A small image classifier, trained from scratch: 6.5M parameters.
Rows from block 10 of a small image classifier, named by matrix and row number. Rows with one number belong to one channel. Each number is 128 + 32 x the weight over its row's rms, rounded and kept within 0 to 255. All counts start at 0. Numbers have three digits each.
Before each channel's rows are labels from the 100 images, of 14976, where the channel reaches its highest value: "colour at peak" is the nearest of a few named colours to the mean colour under the peak; "responds to" is what is common among them. Only what is clearly more common there than usual is listed. The data: dead-leaves pictures: piles of overlapping shapes. In brackets: how many of the 100.
# convs1: grouped (8 groups) 3x3 conv (model.blocks.10.convs.1.weight, 256x32x3x3), inputs within the group 0-31, a 3x3 kernel for each
# convs2: expand pointwise conv (model.blocks.10.convs.2.weight, 512x256x1x1, transposed), outputs 0-255

colour at peak: pink (36)
responds to: pastel (69)
convs1.224:090145148183120140121084084120119129159164078130147111124108164161120181127101075122180147099121138137119110075161125117149071086106107149123074099124188084103182144143080111141052102150131132096135142133154095107156155158118125128199184108116090166119081086188154145178137119097127111138109190138115108182147089143154110142139156112172127227103091195118120140125143106142088124056145137144129123165156132125183148150142072082118148170127132117155213134172146183132093131160091146076225089109111149106100141179120121116090090097092111140194162137107157120187132113172170100145150108137175124043126143145123145096100119134098141182135031114089070131135138109185117054116160127196110136131154125066149184154139154148134188190142140083142152153089123112147107158138120109135119098113122141124120114112123179095110083075100102120107138106152159130094161152118158126107
convs2.224:156114152150098164139170119105154155107127175179176143125108092104095157136124141094172175156138143106089120152034157180078104122110095154120147054151115151069159100148141170109101099087120101135109121106111183125068172167179135144149124106091118080159076144078169164104107108114146160150121118148064101062140109120123088115085105192136121170098205138144124187137188133106145100076102117079080148119154146110113107078031132143079114184178105100072145110118134148112140129074150105134101108086145123141125154154109138159142163165094134130156154071149128092075132108112136116131132132149107161177100128076083086056141130128117104114108167179099114095113138114121134214143128146182122147119186106197143081123172105120093097090121107155130050131106107145116207136081134099

colour at peak: grey (51)
responds to: vivid (100)
convs1.45:123114084099132162132164127188092122105179156115151168082109108120177138087138072121070096084095134106050147108093094104058165129096070161122192137205119175174150142164166077168160094089139123157092119175093132162121126129104150173149164123130051187116155168116077157150139135136094142115149216184142145078112156066113125141130149128102131161084189151134083114129111143130152130132106129113162136124159135196129154112187101074078081108085112111166122118119113116063130158148097168112117143146136124131136076113091173071119083128166114055076125124085167140152135166131123156120124094111131127071122139195127135119142105118108134130137135121097122116103157122187145100169160161109070123171145125121078130053104133150217136125128125114084125119134119169127144150138155062122157156159185131075097112087092108155076120095075144175155090146093117165127155109094065132135
convs2.45:124131128161111148130128087162100171136098130085123122155097140169025132130179077154079163132131163159150217143109162138090169181117119156161059114143114121144123170100118192195042147138129100164115104115121103188120148177191148128144110076144055096153110133130096128075142075153156061099082157129096160157184115120104154099181131103117157116132127176123095101175139147115114152176094154125183130154090153095080173126114121111129062137091135119174106121172116122129125196125134140141135104139144098082088147135096129127143156141111145108095104139116135156151170133109094127054139126141098116139122183189157130124149127076145121140065143185107149202112150238120101139094155150148110097119077113091167164125166101156128120073143019135128102160096152116105134193085105081

colour at peak: blue (50)
responds to: vivid (99)
convs1.130:063154095129172114118103127152117136134099099096201129151138122193103131159059101099179142099096149135134147204148118117099073200088115131124173111072108154090133161121106138097135134130096144116108121133080132176172172142184147068160133148134156087109168116084186069159235152109107101184129125101113109105141134119169129126107110139158126068122121131103069110119111205141158127107112096106145132150098082117188146154058190088159108166117127080086137057154069138168126104104118089100076102126098135159109132141170178180160108102160139129165069146083164132109082129117137113137118088095151113054091153076176100123125130100145093095129124132094180121092135109150093133051180146129169139119081094109107104147152096127110174126114132178108132163125143147111133182133100132086108160113109139179162140140096094124131187119140126113136064135121117151147072092036130143108
convs2.130:170042111106099101161125185150061184145130121172144119118158109161111120127117151130163087162155182148140071121182082152116188119119099132076144132111145160170092140103163119171176077085125162126097108129117111091091157187173137172182179108113109139166147114153087145110144107097148094076144112099096164116100136115125132184105130093092131132095136152112165127144194087113207128187151179110071213049103110102149098161096098124147142094114100151062143131133108192081095087144123115122160067142157130128150123098183171122064152148073075122173115109099087140104150167092160094098110130169089152167131132109095078135153169100082094167128072146135137083133135127159128135125166062092165115187122162171119111153087121156135144149111108124123166127101192126132144118131073072

colour at peak: green (25)
responds to: vivid (65)
convs1.150:126140150156127144114120117104123148110147165140146121171166158105122122100161092164172098171091099136143106089092144114200185136092049204190130147098099165125138194134182167134051172134105121128117140141159106094157125080102089136120161114144136120138121108156192061159126128144148129144149133098143142150168138131142078140222140072095137104149119091209131138119137139159107167140152113148171157184022189166138143053098134112120122151126136074172165099088099139123081135134132090067142080145118166120128080133119146095126056129160117118104159157166115055132162140161186134111119100083117166082106092111125117144185142124125113148145137140154160062109097091119186133133132086094129187122113119146084169172120149055153099118161119120164149128118136107182132137129139097183124151087149116121154151057096105120103132159112085098128173082131199123137113091133070178104
convs2.150:196069157139112109159162140109152131136083193134137152113114107132152110158147144169105143143106185159120149004126182118121162074110139106137099122165058180076146095082161110069127140199138111109135174124176118103123131123165133113120061150121119106129087096156185124056088185130136169145161144122159145119134125061127135078040131141144145134233039116105118111113181101155089127105122150119130130139134103113131152139148071119163118108061130147161129178125086105130119151071125172076116112171193143143130138095131158149170079097139184122092125090121094168156132115113111168131072171135152111119124085160120109101116169128170114165115101141176134112101123114120094089129104134132135166082110137141103138178112184171179098140100170108144127142159140080102148081086158070

colour at peak: purple (41); blue (25)
responds to: vivid (100)
convs1.32:122101181112130111151137123119124122169143109129091168163128030177110169103108108109100159137163147133130152083107134180096155114121084151112116152120149221168111127159057066183119114123156167205117138074113123133163115180116125120144073159175139084080110169145150086137152113084146142072164131180111097141102131211089085108115141106099114112041150106141146143150160128127192097139118107083097108098141142136074119116078134142170144132087116083086104149123160099175160087124156181182157153146193124185176137119130127147124165098095168171107044146143111107169138122177082144115172152136095116088149132155139125132128159124137166112143167152091130166104194150084134113075142095120121131082103102132196172139164143135143146114218064125135129129130136107074114086099142082192095094157145115149121096117115136083115084150168158086089129092091134154120089168128105111167
convs2.32:154106175164114162141141120138115127103119062133149105169103156094097129138090093137150148119034130066114094132153110104124080174112144143087096125172196134074062150131107053101097158097143092148215140139148114121186058084097161090191122136153201130143090170139176102127089108144169146145168174119125168164131112138158147112133079140121094122142103063187193122135121118110144117151162133174114125122162173116117104143167155192108113120178086137131096142109145181052088121140159155099089107136089125111183138195152124158151082170122096120143078149149135122122152129076158148161171107096160089137133111106151134097144141117125109089079134144142159158034119158129139169080111138109167139130084126108162069178159163102115121175181166118139184150166143096166098107108118151

colour at peak: grey (51)
responds to: vivid (93)
convs1.238:139133112112155109157149090149124119125088125155142120175118145176111161172087178180134139108115093102214126128150122096140113185122097166131223076112150182126104182167093075176142124161074132101141093180090138140052167137145132178135130147108177121117116187101107128120146100118157103126111151102080138120093172156099164093144131160080188115147168128145116106110086107092169122120135128127163196124142091127131144141169140114135094108084147120143137092123118102145105083164161107077117165179157161114113085181090131069091113019118140178092101115197136097149090141096136178108118115142106195131110107080162144095162175158150077110162145128132152148109117155159168132133128119220115086119167130132159113096090081063186178144152106099148145126103164103128107138069145199157150155172099194150094140127138068135172117137182161105133103125136133095169101138135080169141
convs2.238:156124133137091108106068132146160108134189149111089120111165111128104138095119098182142168109180139178120127138078104185112133188108224090136105151114110107141162082108075216155203145163106165151126116191132173192090118130134096158110097095079144125135203112167142125117158160151174188107155091180111154135144105150131170113104074096139142086117111107155080177163145158085049128143126122156116090130109159077130132133092100141060097105082115173158135130096139125176182174123133159156142090165109109133075145156077174071124108122092121116123129087101158093070103121126075174163169125117118151101152115115115161083128192147109186145082169091116131166166057187192088091099156119103119141099122120134139131166150158193187043144164075121115110129159118150119146190157128147

colour at peak: grey (64)
responds to: vivid (96)
convs1.178:088119124144212129130116121211129172131138127081136141109090107184109091147106128096108130146152116081160149147150049104073169130155182107101113170045128131168113181147191131134171128100131095151190142112142157167137101092131131091173118106131083121153127131110135166095151167084137053134121145124143099089093111162160083112174113114083133164111124157138130146096125131110113106107144168162110085105120110104180113065197083073119124152096101164189130118167087124118126120185088129126085140057135213055089129069131093123093138200080114064116140130138122095146095147137109096089134154145121120062156132155146088146102110142112125085124156159103132173108093064101169110142128121134115094152117141152111124121116093122189042130186146148161142169112103110087167151180147089111028121101146158091114111167162088168135120151130127157087128132109116074157171126103137166137
convs2.178:145134165124116157141109125112120131206160149162142118097143116092114124111127108108134076143138136152148158125139141117132107155134130141196133124136109135171112075066131149188151143119122156140151041128082085124101155164156125130160171117167147055126171092142134100143126185140139079146119147128080156101104065138138166078105150150123156134120108117089159180106150166075100046119109088081106168030134122125097159195148105057166133122140155119163142107202146110155094126108095116157166143104149102092161164175117105150141130107094183186117128137072134117023115142095092161123100144113092079108096147122173207145163035079111138177136076122123123063107112093138155077133122141150076112128168112072149141151112104145146120141124142087095144117107146146124143154190133110

colour at peak: blue (44)
responds to: vivid (100)
convs1.142:134171104118156065171084159185168193112126094090098071122136108105092087144095176128113126084120139107091158113160124124160118152105109142152165131086103123110149135182126158133144126050099147110148131103115084127120154049144132128114180097174163126124136158139129110074065088106105142087147117125189149123170078076128160178131128120155158152100094112109123167143154144140205142185148065134110096100076168138113107064134133185058185171090146100156067120119150067113119160126160140215093123137133129148081152184167200145125142183183162151120132119104117140172177111091095137165168125114120169138106156166119115112149141100139091108144103167125118184158090195129115169152149112215118131173109121165127093169196137108144163156072163160082123137162126133123103171143113149101119097085129153106127152074175172103172095106110120159163075114107132138132131168134074110145
convs2.142:139083073124078072102150075121154115090202141135100169095158128100135151152105108130135144153159141115172176156152142100117067125058069189151133139111127154116142142141187146099100124125140136148184120142111120140100105126153170112092136105102083139068041091132166123170122076144132156157127121126131083180153092110149126126152141165099134113065091102178166143073081148100114156147192114178125129098176083120123055125142117155087061137069147112053160155196119101192084099142077150122091105120076183097109125213149116111099133126110148127138147111122145044158095090172123110124120134112177121125097097200118125156152110121118136100107099106079096144145093081139147094145108202131109124104141146113105140087104170136183133133178089161092153175060116141125126128174140138

colour at peak: blue (26)
responds to: vivid (100)
convs1.206:132169074113132103170154077137198149091084146162137135177081107156202087117083128115113079088131138151176118184109106090071105171109159131151167126100137120204079139140131097149127159127126135139165126138154152172155090094036092176077114156128158151106142107167231136120144142156111122132106140178113145178151146148153132193055080119094140128121195127130082188098102086109126171133099134101137100055118106161134134154125110096098111095169118066080134073157075151137102114119127156190143108106083106109102109089109108169115112184085145142159145164124091158102124146142056139076098167156172124149128160165095092154077140119124117136126140189166175140156128219141148114091106136098079142155111103131124084120160133169143126117107138132156209160114158178080104105162103175146128085126150121117101109109091137074140109162140120128112136130149109115142154137044151146126
convs2.206:080146123138095199103146187124136135141112067149125069138154131149115111138125094113129115085124184144152173086094134123103138126142177114172089106054128084111103139110115095138135146166117154128147113138124135036152131095165087136083182152135132121073096132072157169103156191126109119113050071153134113230083189169125119082117172138117149079145127138117117145128158173098104094154095120155129124129157089139168099184154126161131147201127128150163064105120148112145087144152174064126149099128139106120149123120114113125132129145136136121131152083096107113179136144130142120126096177121085113225070129145131135151169127103010101167139128127160107113123126082151106101149095069181120113124136120149088093094180140156121112129129151100149114204178002051108127132117146159

colour at peak: red (31); orange (28)
responds to: vivid (100)
convs1.156:158126135122120134110146151093125120137139105169121120146132145107095128232147144068080079070144099125116129090075123076118153147157157129122144137110133125135077132153133150122101120117113118136055107097090114170166128158102112105102112157136140157140106121063037089158137161125099133137091149101122158096127097123114181084103171140150147151085138138135150176114141127165094096177121098127192123186115211107143125122100131137184081102153126141045161129144150127139113129119133085149134092088132161126142133108207124120119117133167135098188108095129113135132193140138138101127148136112168123106090143120105078182236123141139096203097092068159240120119118133114116088126104185124085176091116112123052164165127146074157094175144194127118160093099120146130176122155092154131099143175161189187133120108135099101170178077180099104141156101157138167080165137130156068140
convs2.156:176107118100162197135131086125117126064072123157139081105083165091067139134090101084085072109124126140078125096114147156059103120101161131196158169110195107139056144134153099149127108102163118149104116128064087155134132153091091150114095134146126129166093126137120082095150121138109136142118092101223100096138171149162081078074140149128120118150119151158117152107148124157159101123127199105122130156158124146174149126141184115120125158154063116185119168105143104185125108118115112143139171150115093155166124145127085126135094074135086070165122136192135096114131050103080121113106112124141128074144097075174108049101093185105112201137140120096137217090096116095102146081113113115108101188157073072136174177208139137121095110157159106098154071156154154155159114157138126

colour at peak: grey (43)
responds to: vivid (100)
convs1.153:130139114162147110067098140139102102146102094139158115133138153091108163168157130108124169079083154171169077116143154076178141113068116107122078153118134150108086147146098151135120116115100166093144106151155143172117113147113092152108153154156204143112117125176096176173106165145107127154092148172121157136191088089092123167163155108109112163127144138129158177116123162095134176084100154067123115123182138137160100164154121060120134129141083132125174134204152141150143073125120177097040142156142122143070154125115128130138113150089132133152097128102199137070067118178102191170164140113094183157119149067227127118057118123135089122116158120096197162108176129104097137114179189097092143101182117133066149140103164165167069142181168048091133127136134120123140150101122086157102158134084151159145088156124144154134038111133123144115140138063118163099117130126063109127
convs2.153:154120156129129156173094121142111116160151123092079132101108175123136145116161197137137173171100122149147104127145156134118124172135106129179149139153158064090080054173153239128096128128089122114086114109096133102121108118147133145147116134158123144071136143158119173105132161142075059163093110119143161138140147093080138130158101152163137095244139136138117166160199196088166124101129093167069150164122142176169065108166113112136113093088150161113068165158111176133170124083104108181110082137147155113176112106118090109156116169110097114120095123104102184141136112181198148117168125110167125173159155123067151105069132108157083165163162123088100137158082165124122153119118125093126115085116081119101108107172184136143130116070066095171062107187115134115125133097123138

colour at peak: purple (28)
responds to: vivid (89)
convs1.58:190143115135128145091139102164142143163061130096146086077097166135174141127084135175131133156128143130105182138172123129110111200120103120140084053146138147157124103111095094113099172098128171184141072103170163108150099161143191120125137074129101112110120040123095099116099161097115113191098121037109091090138128139123134134131170124070118131102092139121106159177130117136118143114084127129113108133108123114178184138114132180110121087112119131158072104135125101125087062158103056143138095109157153151132157136127110142101132128152131129090162117146137151084113130139175139165129082134176112148097174057103110090169153128141098123113097120116164186102101150103130116104106178166066161108088129181125113090189167122145093126066135072144119104082125112136145108076157111192157148109152040136121089144162161164164117131172213174045173159074097081125177187158110167125
convs2.58:158081186148156109211130198128185116114129121137126167177142179132153146116088119148114114138049103118100172178150105102140178158166166154116135145138221116107080080159141107158166165145113139095145109113060113181119187102111106151116146164111082139127075154118152080114101201134059159131105179152131104158087112153115078169149176139070153072157046139161142123118193135146094121184155141111073136176172079123131116159183173081173130159152161129153102118093099108142163107129108193104133138103136085165078097133120139144125124101138101089124092140136106136121112094114104130143071157160133119127118106118148097174150082114100143113104111132121127096168123096129122130107124106080137154175085142145168141111128184082163217125104111089129197110112082114155136108085139095

colour at peak: green (32); cyan (25)
responds to: vivid (86)
convs1.159:097149156179122115196121139116116076131154123113117167135120142125118089085135128205156122175116149175127135153111108130119138120157123133160118157104115078142105135099166154119145119181112146157140138137138165125116145142150146168081156109142171132117157126122210094180160152079114163080154112142121080071137176131189135087123096138184125041208154123134087135126068132155151151169162098095074077189152076175200081101052089133122112110106149108122133071146123121093114093148105090103137133135111110143088154166143140143154199088096092121126090174183186152149133057173108146133081161079101126091167135140118163098149138074092071165113186085080110151140090065123207145108118166084136137151161142076122104148062139127136172067139082117154113142097120129075100123185062175142115112082130140092127122161148146110103144094123151082137115116115098147162118103114073127128
convs2.159:167164124122150184141168134106111092172137093109111114119195136155133160147177130188151112124100117185117145147176110125074127146165121133072153102193107127122092078112144066151154115102121092163124107057130110201129195097076164091140070120148129157123204136106138155171167102070111120124085150142150161090156157191116164147168168172178130117105143104133121123088071101114149146129182133134108081131133077049130158187132138153129104110118087096095143185144135145088152124151131119066115104149124076182089147151066163146146197157117166059140132098114078069086136151117124154116149143095071142187110122099102093108122106155134124121163071115172064128148122159144100109111088162135170147228126125183110123105167071173138188160132109169134116120133123133118129121121120116

colour at peak: red (25)
responds to: vivid (100)
convs1.220:124129162167115133144118134145138147146068171103124097154148155113119124183159100095099127102093146127131136140108137151122130131088094142135121101149120116150121093106127106091140127136131126142092132100084099109142110126128194153150135153132117117065181122164138138109132146206106053143083053145115087142131154024084182118217129140071131117108119103138084078109101064134116176132097087120141156094076120112134124119102122144094082159128118108133201149151138083092183158135070149147124157113110097134109140133082193135113173134187019094138167148161163097120130101149208173125154121096113166068175147134134183110118115128110127147105117066132055133089174145172067118127122197096140134161102152139147141174115159094102153101145153165104182110083103139066142076084102100111139175108111149128121122140159113106157146069121192111120228101098105105170131125170180135164
convs2.220:116120208131066079116150166134092110088173119106110161079121118103136167109137151141158164138107133129119132137121100099171104082151147104137095135101160148092096174221134147080135113112109106120184104113162055121103132167069184189156111160188132211097102106163174115175195115153134123181145067088126161154149141142085130125118133130175168084088152151124152132169146092082231116067178117160128079132129142181118130113174133098121136136120175169164158140133151155138059074094140123099086141136120136120205105096072115139136164139085117107143092143138153154101136135195102135142106094119114155125094113146058133122160119094060110136148127134214134097113112100162137114124112106141120077146087105097122146116193174124156160074132133125188174131131126127112139096071113228

colour at peak: pink (26)
responds to: vivid (58); pastel (42)
convs1.242:121116152091060079134142098126101129149140103136123061115085163171094124089175133081185127109084157184110175147114173111154187097141131115095165167124124127144093143100091123089132122098107156119102143098113141118171097156175126152122054068150214199135094103095099161106146150172145131090120127190132155103145108119105154105157094154120130103140130129130142159111101109142056149116165162157082166170126156076112136129172105143113146131143116138160119118151166170095093119080104185099147148114065162070102157219143163080109120108119073169175158123166179062169108143128082120125116172135131128063150155099137115190073091149181067181176114103153142171107084127111136075129104155123110128113183153122106127139156124125063177124144166132166130060169076095092115102135104089165105142113124110129142191138103184119066099125090147167114108139093163121096142141138090067155
convs2.242:130123126148103105153149118096110127091136170137099097054169122156124151043093167114132163135163100139127108111125089072112167130124122186155116138087179114142130145178095097105136092094165031145107119148174147055090139140132153158126092136064119047116099133130141139142073059115143123145142146069104122179150098135079168146116160145098123166096085131165175114074144107117082138095109144168081100113126148174121179212086165100108147147090086123180164118167125183123117119113167162149148090173130093178080191142089146150182144121126117091179133122160112075111096166119098121140134183110152131131141093120141159130134129117104150112096156099094073152122105078112144096065145171188050095165099163090107131107106105142152178132138176149142153061102083108146156053127140116

colour at peak: grey (44)
responds to: vivid (49); grey (42)
convs1.190:216099057113174160141133136151115166129173161184117184145098188171087136098140233176093167104129120156123116084150119125149117147111118150092222205153149129096138157135015135130163141145096131100136155069158102119172110129155161117125074165191131133136119138107119094126109154192176148149142193161190100114146068109092125139129086173094091101097107172179159136141160129121097099132124143101140106143084136119101140137151119097138083110114105130105125091155136066124135132165166116146118119126176130153132150144161067080080112150074168089132108170189139070095147090191121102141099165127131105150166179126099170095133153174130136142126131134129159131124156136108103130183112130135117183108105150141119069122086136111154096169101125133112088103158111103082106074147173100089114105150084037132143128084099118096117168148182095124109095144122144158094170105175142117101
convs2.190:120177106179132096113078152123130122106132156147115128133088148138064180147120091140081123148099125090086119095140069108182129135141096113152086125067139103086150105134133140093086165204169151170109086118092129101103182119120109137109173082095148144069209111131106162057166127116125088108138135150130121140101101084138125132137191157124144096136083120121149147106118085143124148132198171078176113122153119093189120168102178082142144112193109083108101059114118155116125175118133086193104115113187114106100143100089065120088101100145160147074134090079137135052117093154126108152201127161113172152148143125123146110148112118191107115161175097092156097178153113174059125098117143187168137121141094116159082136068126114186118106120125097128119092094115118139128144072065128

colour at peak: cyan (26)
responds to: vivid (100)
convs1.141:102179079128130128123110139095118117141167100108072108113140140104143097125122099168100168151111131091106153193152081132159175109176177095091130140176183129126095158076126102152135088141171106121123091162126118154125105117211082123137160147102150136148146120129080160104100175114135095129113077120164129117105120131063132143145148126184091124097158112124106171162098133110170075153124123097071076140092118165198064067155125155153227067128120107174177106170098082133106148106136174145105169059144143118160149108086145148147097156096110159103147163110082098138145104099139135114086125132079084170112173121148136146147137120126173169109187154170108123094114123130137141132125182123176164095063160100099121199166127096121121068146121183112132115132124089169060137148145118167164099104082095158123196175082124093101147119175208138176138181125074087080103123164198131108
convs2.141:092106179149183148179076126127171165186195110110129131137137209141129134146147118132104092117154152092115107162151122121149071162123129115088119162140204143150116153139094119095120129114151087167144108136134111099146205090150174116164119101104128107108083168086138099110136160139115181102142102137195149105125128127168128152139146189114096167139124165157101162139180142143100109068173143094054138161124099132144154142195155166100128082152167121126137124142120129074137131086146176118130135129118112122101150129124150150115145106145155026072133144186096088149172117139147079090175100090111117153105139166085184142098139171119151130120138184110075122111100075164131115102140143079139124072163107072180081159120145173080106175157100150111109154178127145157115071125115086

colour at peak: purple (29)
responds to: vivid (100)
convs1.9:126105089151151103127097146088076070142106128171109116125122181115101122136122084083160120181099220164126081147143132149081157195156104109108155116135173081176109140131193102095137118137136156119083142158111169155096093079100116185114068104128103132161110109127168129186114068112106175167072102104063167175133175095049134093103137167185200082113080190137107153120120173128086171080099179110142126176127162093105101130097184100108095106111147148125168117164107063126104104117121131102085154138180124148100163144099130129166119164173144135170157100150090085119145169104197178096123083145116151084126095099114126135132059191131102132112103076149104084136189091109145111141080128113152132112109193121132065130108132097090098115165120107162152131110169129140131075109122095107131098056130195163144105139140128140120101086124098155129110092138148122071111149132070153128
convs2.9:125192135124119117174083086128083103124106159105120132134095160159086133094081183150220161085134093160140147104159136153113159154121101126106182228113092129119138111158082199137167165145146125117102167123103058123054112071115101082048167172155080143120092130139132137187147118140185113137124102094073141144090130133111116155103083172150134190142125134081104145129135106010165138086091141155091174168139127179076184147188076106122105137087082104124117143116135137178129097129138201167130101167131130119098190080150104171115144115174182143102055153174150144146134135077123141170138129094101126163125147130113128116113125117154124133059129097131137186176115111117173079116177134154123129139064160141149106070155140095075174088155190148117188176117117104143158101113140172

colour at peak: purple (28); blue (28)
responds to: vivid (100)
convs1.59:072141114143103153169148143163077161114154116202111133110102184164125128113116127097107166104133094075152131149110109147150164114069182121114163123112102113157169110160143106168076138086116090154132132078046127114148133152122110096099156137062096110165070158143125096088117126150095107129084083133081157141161141141098152167091162111179126110145140115210095150103123172101141175131156108094160114089091165092117157043169104115139121107108159113103122146107078052171069144127077091166164124091140083129170191092096108079116104204117196161151152140139067173134109117104097119088074155119139134113165116176129047131119145160196150198069057139057144104134147117100112149115144108141167065111119121110106168129188108100126124122123140128122136160186109111142127088156136093149097131093114139123114148196145100166063138107176140139084100083138132092113136170101123113116
convs2.59:126076106141130110117079155099145095098144121153149111126142126169153060115121114102109192112151114162096085092174119123166167108125154139139134087149092106131118149179174124109100119078154196187097191087090128113120092119135153148110113125103122115108086123083156108134168156137170105149161148184148128159122131105139130126135028092116067088113143108117173159179090156103125111125127153132127131072078129166099129110155114124149137112089138122161124162088139118152128139084147128155153109120149132091221103116204088141148131200155166117157158095141074147147142115156158139164212153088107088074109096138140095152176128146129104144101125124127138136066168126097094093145120138157141071168107155176093129166150177098096144135143104138189119094137093143147102180133050125

colour at peak: grey (55)
responds to: vivid (50); pastel (50)
convs1.236:184187110083102133143174122135097153166126109128139151141165153103149124108088200087116089139168094125111074142094193138117147176091096146108131124094082150149047154154080147163174113052178149174131092144095123121134145185162129170091071080113109132088157160141060119129154142149097148104133155117104097057109192201125075191155103080105219133143115112159184140117130153101139104045159151118147137124152151122136167110146130147113121085128119137134125080100177182111140143069146142134129153092091166138148130060160169133152095085116102141119130072115119128114166193082140118138038093115132110127154064123133149133085133114119141108178082182114124119143103127150116076194080124170166137120152122087077120094129086193201137110123198083137128100139115131137133137136113123116081126158136146129122085136102101102147165147139156142152122130143153178121178076140076122128
convs2.236:074178122176178236082163109185174112117067095120109128082149118105122082111164160170122146134130126154160147084099142088093174158125165123068156164116135166140127181156164157095071130153093076100065177172198113154154145172130092132137104137149114136087117179175111053162120141131094104135134072186116108107170183162140118120103128146117085107138147102164141069106120113141154149098148113112144162060100140118108211131096162158135104092101160095131183136129079150078078109161149183104107154095139144163099183110167160131128137118141157138155139106127130136055189057112148112127123088085100136153137121108149159214197096148136144123108092166137130110059108122129070076164135100093128136119146126108088115137132077159095105103123101107135139180115142142176113050163137159

colour at peak: red (30)
responds to: vivid (100)
convs1.145:197172161108070126071113099197127178173091175141169124098121219171088090098166179159130128130199109129138151154119201146161159193111125159117112102158160096164146155117138137118154090128107124124146154173117123104070087161088131070169170134117125170163171146145123100158162112120192102033136085136107086148155205149121083151148084110145116079142115059136177198059111129089164133137119106067035156104104118118091171174092114117125143118112174153072137154146088124131101118130123162157149101131146114084160155115114137120132132139113109073100119135132131150116138108149130125073130120112165123123167072205137112139138161127140133100112101112133109127175164194129118110083100111046137153104128136103126140116098103148104143131079149129137181178077161149097096073123190141147116151122120077155112124115090124159157168145162079081177115173104113136114102128127099153117
convs2.145:146143154211153194159143138124115126107153121097142136097140131158123077128085145077129078109177126168104109117207197134169000133099102164098105081127099124134122097153151117075103108152135074152179152149149117166147147121132083091088071090138125096182092142114146130118160070076147098117153097130103137106095138154097139125148086117127136174041097137188053102153111121151122142157124146173136150166140135100169082119120141146122137181117124117139145148171118137121139162129150146171115168142129179149164166179102092127128158122197116181183117110107165094158099169158116118108150157169160035158127118163155116124136151089101165103220079111069115102141083113113117121160079125129092188120117176120145130101174142115136150104165174106188109139208103128101117079109101110

colour at peak: grey (62)
responds to: vivid (91)
convs1.176:108075196161237103122140111129114097102186112121109155149082147123093132099118106157118118155127154164139156098047172098209151184129141145101161180126109115095124088126102142136162184139078143158125152089142114114079080119126090101081178144134161163164157194169120095138077172108178158115162099083095138096177054102100128169136164114125163091116083173095109189131131091112103130145187117150110092173081148111116145103194047130082119114094143157168095116070115127133096120202123145148124139109176096117176156123091151157093156164128144127118118112169191071199129138088102135135140122108119114158126142189124072100149115121132144121100145135125138133175095162114094125118131158096097104158172142131164156135127106113229099122107103116105143109145131132176146190115076219165134147079136098138109170165130160108095116121105094128134123076140116083092114146112122155123
convs2.176:119137167079101123097071152136203102183121109154113148104140086120116121137117148065151135125090170126062150170064104097194163136110105112101196160092118117168139127194060111072150114135075169131059129103112108196152192130139168168142113122062097137129114119127151136146131069103092117192106093066116177132093194133146162139145111122228098166114108121186107118101154079168100096123124081119135110138123104105079056101084128132080140108134153090071131113137080125171130127132130129076167141129190114170096139127107165113147089096169137200098092112133144142042179118157142142160113181072100100162112144093154151174165091165135136133136125195138137147127128091114092135106070165191113138133087104128165092156101066101089208077138114129108155109084107095175128064115153152